{
  "train_examples": 145000,
  "encoder_activation": "gelu",
  "encoder_qk_norm": false,
  "encoder_patch_size": [4, 4],
  "fusion": "prefix",
  "decoder_norm_position": "pre",
  "decoder_activation": "gelu_tanh",
  "decoder_parallel_block": false,
  "decoder_prefix_bidirectional": true,
  "lr_schedule": "step"
}
Rows from block 7 of the image encoder of a small image captioner, named by matrix and row number. Rows with one number belong to one neuron. Each number is 128 + 24 x the weight over its row's rms, rounded and kept within 0 to 255. All counts start at 0. Numbers have three digits each.
After each neuron's rows are labels from the 100 images, of 14976, where the neuron reaches its highest value: "strongest on" is what is common among them. Only what is clearly more common there than usual is listed. The data: views of escape-time and Newton fractals.
# fc1: MLP up (encoder.blocks.7.mlp.fc1.weight, 512x128), inputs 64-127
# fc2: MLP down (encoder.blocks.7.mlp.fc2.weight, 128x512, transposed), outputs 64-127

fc1.101:121101117169132113143146099164181140153106118090154140172095115125104136177144165112137158111135097153069124131107089062092098130112140156129155133110120130155132130129143107104122120118141121
fc2.101:157118139149141116132129141176194146137116122082118166164136117141105100145144127123191155124136107159100124134118116098071114149111144131137129110101096122133108125108154103113107151077138127
strongest on: cubic Julia set; Julia set

fc1.292:136162130161125126096132127173181137149120101122116072154124089127167090143149107154150151109133115140113096129122126101116104124144136151133161126104090123109106118098173124104108186087144118
fc2.292:156100128155133107116151129192191147119121128076114138162134121122123110152146134142196157123147107153111126142103103089074115148120132140139090127091108116129101130110151108104128153091132131
strongest on: tricorn; Julia set

fc1.437:167143157128146113117149123092124142182139097176099084157134138142149123097115140122133148138171127136165139121136111123118132147126166124148166143118080127129118139104141109118157134106118106
fc2.437:117088115115123149148112130068085123090116172164110121131115120117110144128097152112064106144101113148162125111149169170133121112131094126127122156140172143104132134112108148166114099153135132
strongest on: grey

fc1.24:109102136190108116110143105089132149112162117146128119189107082117116142091175093122187153140108129124115138109135135142077128115123088108127079119137131085128134112104120137088142119121147155
fc2.24:150067120135128117147138140107121159164125145023082121167083140118118140081105140113100150139101100163176154115127173127112103136115104155142145135123138105129131117116099142106108091132120143
strongest on: vivid; Julia set

fc1.451:136134123084119103125133143135138080109143087116113112112182155123147122116121151127111116151134135127134144140080155152078120169118129099149094130121153096173113190121120181135133118140092125
fc2.451:121100141078115136094123102094086129106111155181136167175123104106122138155117175131118138154137091168126120137101122151174112099087134152139107166149120138061122131139182117125111129123136103
strongest on: dark

fc1.227:159122125140138088117148113151149167133158106136159123138168142120189126108120083114137138133077152133126115143131084124126127118130129107126110108102156106171141131129090120097108103110121136
fc2.227:139089142090136127124124110078103138126104175171137179179114096110111139146154151124074145133142089168135118127123134144138118077079128160138124154140136127122117138132165125125104125114143119
strongest on: grey

fc1.359:125184130159106146158174138189170129129091120121096128104134170112157128146106127161154095110132158125140110143126145114114100171136092151119151083130122175123126119104106114133130148090093143
fc2.359:148142127185145110117143151195197137148107123085140134138127120129143121122146125145180153099129120155098124141125093087095089147119158142124116119123109138150101102133164107119130168102136126
strongest on: Julia set

fc1.291:153105108146131094136136105149176179132098169095096142150118144123115097158142126126165168121135101167086105138070112064113112110094137091159158116129103177120089132118140125114115115111119133
fc2.291:149116134149144106107134130182173136152111131082123150154114097137101101112155130131225177104147109163110125136138108105086126081107154141142130128118075111130112134142173091106128148105150122
strongest on: cubic Julia set

fc1.495:114164118127124137156137124163159097138100127101101093077138182110173151150094123139160066126120161109138108138158142154142112143158091131117152087115170157115139089118074121134116123154110151
fc2.495:141134126190147089120136142179215148168120125090138113109120111132133131093141119140185153098122136142114127136155094095106110115120163138131132117122094132135127108136157104118140154101139131
strongest on: cool; Julia set

fc1.420:138124150100115133121136133140180125108128129074144152142128173120106105171113132103124084159159126140128149091113092142116159154142133089123096139118131110116153135121095164118131085066113132
fc2.420:155099146151146124119146122167156125117107107076139150170128124150080106131136144106173148130166088174095132123100100099074103128104144138160105110119096129127121155136175105098126138099135112
strongest on: warm; tricorn; Julia set

fc1.466:144120119132148126075118115101120151119138139138165128131107121137155167081118079141129152099115115127131145120130117181194126105106136135085095129130161143103131127153137089131153179146150160
fc2.466:106141106130101137124136122106100128106141132142130098102131153106160147103116127115103097156105170066163117103165145124152153158154094114092104112134154125134137124148067129148138128173124169
strongest on: warm; vivid; Julia set

fc1.205:120145125176134140147131123118113092125109186162129136099109117118157133139162116131097142151158123152121144131134113162160110102119114135137124164148090204120110130092154133144108107117113108
fc2.205:140125166137141140107116141126132127086124093132130151149116128120108078149123142145111135163144080121100102135065127146120096170091146142155113115085121139133108141094137138113116131110114105
strongest on: grey; Julia set

fc1.150:113121149125121143147138092105135119113179072177118111116151121124099078135099144099131144122128162122108118137157185138148111080147137115101116149114170139104153115130131123102127154149124122
fc2.150:093160109126143133143127148138109105159165098130176083088114112139142160115125117135166126108137152106111155122140140135163103074171161104137141151134110123078135072126123146115130114122091131
strongest on: tricorn; vivid

fc1.58:194147103114129071111136180128120159113092121102108131117120084130168174106131148151145129103090126125145119160104073148156148180120096100126117125100145111125134102129110141117121134101077162
fc2.58:139083128106128123140116109090126145143119164165130176184109087105113131154163148130084161148143092158128116128125142126109117112082130169136117140135123125140113156117159097124097129097151129
strongest on: earthy

fc1.48:147106143116110130118117137127125145126082131112128142144125092109111130144096150131148115136167110137071109123098108110122099130126133157129137149111143126123098104092114160146165150117146130
fc2.48:148117137142143087121149124174148155142123133101115136157117084136112119116168129127254149086139124150133116129127096087095124094110156143125143120110080115141118113144158098117125148092134137
strongest on: cool; tricorn

fc1.33:136146126140119159162119126169169131114091108094131177124124153119116123195114131134136104144137134143065130140090126106096102180135128153124118115134112172122099111112122125140093125109122137
fc2.33:116118126099121159138124137119172121097099163125167182163137114128116149174121118120149114142115134167090101122133116168127118125112117127105113129145134163129109074159140156122093099113107113
strongest on: pastel; Julia set; tricorn

fc1.167:125131135071093142117094099157139107138131141136104144104157153105101132149094175114067121136161125110114153154103129121117134159134133152143130142145107158106106169128160140126146119126125143
fc2.167:087124088115108128125138127101098133147158123097084118149116096085121130126111096145145142104112140133115130134089146170150106151121108128111174146172154141093158140055127156127110121130107147
strongest on: dark; grey

fc1.68:139142126133109118141156123174158132129138083115132126163174167125132116141110133142151095130145126111089126145122109117110117201135143133118125103117117135133135133143115135116117131063118130
fc2.68:142133132159127138140141125166186135101116109097130176167135132121117115160118141146141126142159111160093118141104105107089083155100139167133096114129111138146111123119138127123102142083123125
strongest on: tricorn; Julia set

fc1.232:147153121191129089161150133174170132151123067141139129086120162117093121120142133114127133132147088131089157125126126116064118158119115149133081136148086122150129140135136144139144120141121129
fc2.232:152144148136130141126120134163196122146101089119145193150161117140099095160121139125127147131152104156105111134103097111104106155103163137153131110117086109152113138142158126119098151090130106
strongest on: grey

fc1.123:134085136133163109140142120132135173132153119129176127114099131125055172123117150118190131128166145122083124119146115117128152084111117103107142077143131121082143103143136129087123107102132160
fc2.123:120172121146139136140150122190150121104114091100132109124155134149140119133093126170167142125145177113097096133092082096153112155122151147104128100123103145140107129141124093122111148092135151
strongest on: grey; tricorn

fc1.222:110115122134115143113101118092075123131126170112125073077096088108134128109126134129102136116117120129152128122123156152155113101131137144139160146138152127093143155121147128155148111190154130
fc2.222:137130139171120124126146131178198127119109099088130144155131134121130095139122125152167149129145104166097128146113101104094095176108142139135112100116098122126120129119148115124111162085132115
strongest on: cubic Julia set; Julia set

fc1.82:151100161139141130098132116130151124099122115164158165173149105138151096148171144138161177147152088166092135144107103121123099142089150104127106147106149110151089121128174135082127145097126085
fc2.82:099150097164134113114134108128114136148137118112132112124129120122118143066127128148242138095156151115124117103159097102138101094128153142114128092131082117155149121144145081135123158123155154
strongest on: Mandelbrot set

fc1.498:134080142100134087088107115099113139142152156153136175201124088135117110098153147104077164144165091160117139120102111093132130130117203126149127169116108104159109134123172136105148140109148113
fc2.498:156133127193148091119141139187195136175110109079132114118122112140122124108143124129198156098133124144124126127149089092096109114125153133138127114114085113147120111146149092109142155104136132
strongest on: cool; tricorn; Julia set

fc1.88:129136118136109144130159111099182113137135146102105160142126139162087095182156120107178140157177130123099166164108111127134134103119125143147164154109111169163104109119126131143106134123128126
fc2.88:118137088089094140156136111128103129107140114153110115090151156094151138167119126120052097155100150089161139131117157131120150193149098114106116137134168143117120127113074155125127137142102152
strongest on: vivid; cool

fc1.504:148118149156130112118099121133132114125124147143117143181133116105091088140117114060139131104185129194092118173113115112119172096126162152121115100141110125111091118118165096076142133091143137
fc2.504:111141132082112152143119117077096109095140124174130121111140144134149130141118131132013087142108141107119132127114181152149139171142100136120130144142164130133159161120096177136131099159110112
strongest on: pastel; Julia set

fc1.490:158136126149136104116143110178187153137125084112138123155129133107114105139134150136144145118154094139087133121097087050100112161122166150149130117126101111150128142137137111116126151064137131
fc2.490:154130134165133122119132136187210151117114104066133163155127121135123112149131133138175140123141112153099126146105108093077103161118148138139115109115103130124110121123147109122107151071139123
strongest on: Julia set; cubic Julia set

fc1.140:122115081120152107109152128139156147153129079119208134154096106132088140114141127111113116177111170125080155116124107187144125156137163118127140100193109111145109128166119126081125080132154107
fc2.140:145094129130154131120107134127135139140093181107125149160119089145105151128156157127174149111129109151152127131134142099117127037093130142147126148162109126131105124138186086113122130109142107
strongest on: vivid; dark

fc1.295:141133144142134108122127107152125130138124143173095109150135119113122130131104157122130145102146137098168086151132107105133100107138142149104128143138120136103122128090115094082127184146084154
fc2.295:094124118116129121095135132099112105106129149179155106111154130120164141144116145141051126143127127126099130127103113126184090167117158135115070138140151126144129154144119148136138162158127123
strongest on: vivid

fc1.396:161149124103118100124148142120125097128153061183127103125177164099150105105151140134076105136159126118184152147129153112131149169120130120150102130120139084160141144135124158118151125136087124
fc2.396:115074118097130143104114121062074128083103192154146164146097109123116146117116185122123127148130108155127142114117142147159118078098111139117098151149131136099113120162142121158130137169142129
strongest on: dark; Julia set

fc1.145:120071121125123059119134123165109169105099126107128096107144155158122144128137126110145078124119121155164107098158073138128154117094120143135123141138161097146116136132119160107123120099115148
fc2.145:125181118141117127127127140198167119120163076103125093092157164142152114127103103139175110129126161097118145127135128120134145183180141105125146105106138141134141109131088160129159129134104140
strongest on: cool; Julia set

fc1.346:171131126152115093137160143157147143147128099118169119157125149131140115145146112130112142141165105133123155141131125107069151181135175105150119093113113100134169138156112120118123120101127133
fc2.346:138096162082155136127112142093089130122125163168096109134115122152107121082139138097115121125130097131170136136143166154104155072109100091152185152157120144095132150095145128149146103133129109
strongest on: cubic Julia set; Julia set

fc1.486:135131096066145149143119125119101152123120127152108131108118150130136128090083147121102103126131175092193129128147165140163133125101120131117106142131133089080142084128104143123085140140121119
fc2.486:121155128107096143126117123084105105101151115163125121092141148128150134122112104147036092140116163087136143144129158179162144170140104099127142124127164128115154147120081170158131100136124114
strongest on: cool; Julia set

fc1.21:139082132085128114111131112134106138084073206130139173165127164136131141195110124083099123121098141127153126113105123138128119135141107118114098107122152187114116090154100133103127104166163120
fc2.21:147139127144129131135106150182193136171094084112154147152142145142114099148127108113142134123126100152098136123140112106095114176123143130150125101126092148166121107147173129096122155095112107
strongest on: pastel

fc1.424:127136127162123094119137125149185146135160048131142087121139131127126115120119126148138139117140113141105134143112096109106125200117170137130109115103133092162130141140132148122112167102123127
fc2.424:115120127094130138146117137078069115145143179183114098081108131124148143111143122122067117113099147115142135127160155160175160105143094109121151151142172146117144141109121135146151108169126134
strongest on: cubic Julia set; Julia set

fc1.143:134136157093154184140099109076086123087177137222113125108150108105129139115114106124112128121058177112159134116174127137151131105119137122137130120121149102056146111128129096119121127129175137
fc2.143:153097155139155126127139135169166134147080136088117173156114108125106114154144144131153156134130103178102126140128117104092115150095118151145126129128086146119103120106178082110092152093138100
strongest on: grey

fc1.390:098090092121158157120102125081097128119170125117166129138109098125115140113126132094104165138108121116103140101173103144125118063120151127134121176096101096096158113155135146132114106121141108
fc2.390:097133128091102146158102106081082106120138138163104131102126146143114130151118113116052112154130152113127120115117143131164165130164106087118163138124141125088148145108092156135111107160102134
strongest on: warm; Julia set

fc1.276:100134140116137170141101123111072111109155142114106162118077123135150131163124127129106148118111124146128116139097147149134114133130096097099133129117128146087113125094155113159158136140157122
fc2.276:129107139135128115108138135165186135152119105104122165159142114114089100158127124117229124099162123142116107124101100090084133144112176129127115114110106131150132119135161132099105134075105128
strongest on: pastel; Julia set

fc1.165:113094136101134149117083140198124162095101155097116172091102136087123129147136157128129137149149147156121140125096130111123145138118118145120165113135105230104111117086143120138090125110138145
fc2.165:116140155155158145103160152164147142162147083121137164167128091117133118141161123137192135099131126132095093124114093129120112108125169142136137155111087103159124127149160115086102122130150107
strongest on: pastel; Julia set

fc1.460:153147178174129079109134139125179141076119125139119103177124156123116100097122120155152154160129151150159147140164134128144086127148116113136074123150140094165165175129095154115103155114104134
fc2.460:131111137135094134121162116157193103136108100098141164108151138125112124147116140142146128133142117141122147139134148123108145174109154141149128094118138119124137130154119123103125109099125113
strongest on: tricorn; Julia set

fc1.322:128115112080140163096120110077056121092146168122090146141131110113156111141117127159124116127089109144153108134095120160183114103148110130147130137131179157119107131088143123126135151147109115
fc2.322:119125119121129149129107116106064132113124179161111095102092143121161145108137123120090116136113133114173152122142161159142162085159084131123132152146136154115136123125110124134161102185121124
strongest on: warm; Julia set; cubic Julia set

fc1.469:123116144098128142134110135086090133075102196148128163146125111156107141133125158099147141155081136146161100111141173159156143122113065127105105133141147148124104117109146130140096130192141136
fc2.469:143126138162154107108140133172190128163121099065146160156119111147104117144134125144212150097129121146111106142120095107087108130117159146138136129119076142128105116140153108104119153097131124
strongest on: Julia set; sine Julia set

fc1.363:104189163167115115083140117094167139126184109106143114132121134081103120120112112146093128108116136143112117161116143125168089083121155111156109105118151110169126118104129136120132108141145165
fc2.363:142099141109164130137169133104126148121109159150143148168117084106128137132145147098054140108155094143151100129117085109116121078100150146112099123128102126164099126161159122132100158105164134
strongest on: cubic Julia set

fc1.240:126161104138174131117142153112082132127150143141125110115154088131116129105088117133107140141079168111165145105141114124154144068114140125124112129121129104100163110153153090123141095168148117
fc2.240:139126134112105132143117121093116126087143131146110150136160164118141122142146119112056096149128139113178106128136144138092164128122103130098137125136146147124130131101096172135091095146080119
strongest on: sine Julia set

fc1.318:123091139125115123110137109088130121127179089107167140122148125123097145150145099099139152196112138103093136118081124195134162154122136107126126133137118099099117171170175124104128096138148126
fc2.318:112180117180164152143122127116098142137127128110134113155121095121146105103136082114112127081132139140115099113118107127134071099146155144112162147146134116177126111103117144129109128170119138
strongest on: vivid

fc1.142:109114140095127141110144141078061105089159151133132111104148131117133145114119129126080104138115150122160139132155184158128123111105096122112088149140175110126112123129117153128132105205109124
fc2.142:103124135088126137129118132050047111143151143180128099109130136135137139108121119109076114143109136103155134108145153165180153118135113113126142141144155115126161143124110152132141102174126123
strongest on: tricorn

fc1.78:124149139140110160140081093127144110157128138124137109159118131127104148116139103142150150122151138148159129103121092124139115124110104091152133142096074073138176125134108147118167103118094116
fc2.78:104124122088125143163121132097092121115152098187120108089155148136123103121072104138052107163109165106106166135106162177146147174152136116132140134121140151102148130123114148149128115147114123
strongest on: warm; Julia set

fc1.39:125124122109143147124112126072091090133125181162112140107107094145125139125135133097094138130125137128147135119142130162137153083122125109128134161120163129149130137095141139146136097201128137
fc2.39:109102135114140123126111121077054121143143164155114082111107116131122136088144120098119129133113120107155137109152144156152167076143112103125149153135128125104151122134131126134155109181126124
strongest on: Julia set

fc1.267:123100129105140139121102133077085117127138174152103114111101079135119135105140115111116155125121105128151137129136151165153139093109124115134140157140181118117136132114150133136136110195134129
fc2.267:113101119083131119106122120077058120134145176169126092114126111123141145111140121113105132126106139105160135121146147156163166086135109112117142146139152125116145138136125129131156115177132131
strongest on: Julia set; tricorn

fc1.260:188111125133122100118130151151101151149129116165147117126148142107154106082121133131085106138097119121135143156152127110116116113100152133115099128102162096132127110156122109110126107114131102
fc2.260:120124120106100155155117146067126112118104154173135123082139147131147146130105151138025102168099154140132125116122145140189124160163117116136100153147167139128135143119083166149123101142110125
strongest on: tricorn; pastel

fc1.113:143191157096117135130098120143151095130097145178126119153149156109159118162177144154131118118115109125141125154165140164130110110153139123119115141128165139145124098122113158118144174147091113
fc2.113:131114110125114112105145122162133130124124131138149133153132154103114115101165139135189151150171119128143148118146089111123161126109136149130112088106101109096143153145147089119112138077139132
strongest on: warm

fc1.511:145150131106126131115180112161178121124093174151078124150149164111186108138119118141145115083151115149150113138147128119105124148126094130126134095111175187156136112092106132102164127120096138
fc2.511:126114139113128127111133161149141147067139144151161128149143139125146124138171135151156141152124144124103123146132113121126141144121142118102066140131117142078115132131152120134115148092129102
strongest on: vivid

fc1.202:135128140109116130105151176132175118131155119142123129121173143138144122121151094148119115121134139135132123147177126139122153145136121113129125111100154109177134131132123165119113121095126101
fc2.202:104141113122079141156147141164176114155102135099119112072124174101118139142120113132158084143145128108125137112168127124112161148141098132115146080148134158149160108140114148148140105087123137
strongest on: warm; tricorn

fc1.139:126154156139140177148110159141113131133127105142121122174129108130162120165126136168092127125109123130107144154095095101142130142132162137137172152102135129133117131144151175123096133126131113
fc2.139:157127140121137108105135125175163130086149089109132125157149131127151111149119152166124140157167106115088142162102122083110128189113141153147075140127144151130092157127129122115129162117124113
strongest on: tricorn

fc1.76:098131132140123102123124124128141152111137096092140149129103100138125143145152061124134146114087116106072092122117124108134089105136140118082101114149119109123122167116143082138093160140167116
fc2.76:134106179141176136150096145095141109098103128104177135111128160155116139117096178148050099124140120148126119132143167126164080128123122133144103161159124154111109129164097167145117106147114096
strongest on: vivid

fc1.253:160152112184120151175134147140133123171111161116126146105135143125083148112107141164151130121167128154082149153147110104151118092138166116129148142134094100104126100133119110122136132108125123
fc2.253:143132149181144115127131144183203137160106111069107160146125127160105097120107125146167145107154098152116124135133120105064106150108135135138143112127094155111120105144170107121133137076133129
strongest on: cool; Julia set; tricorn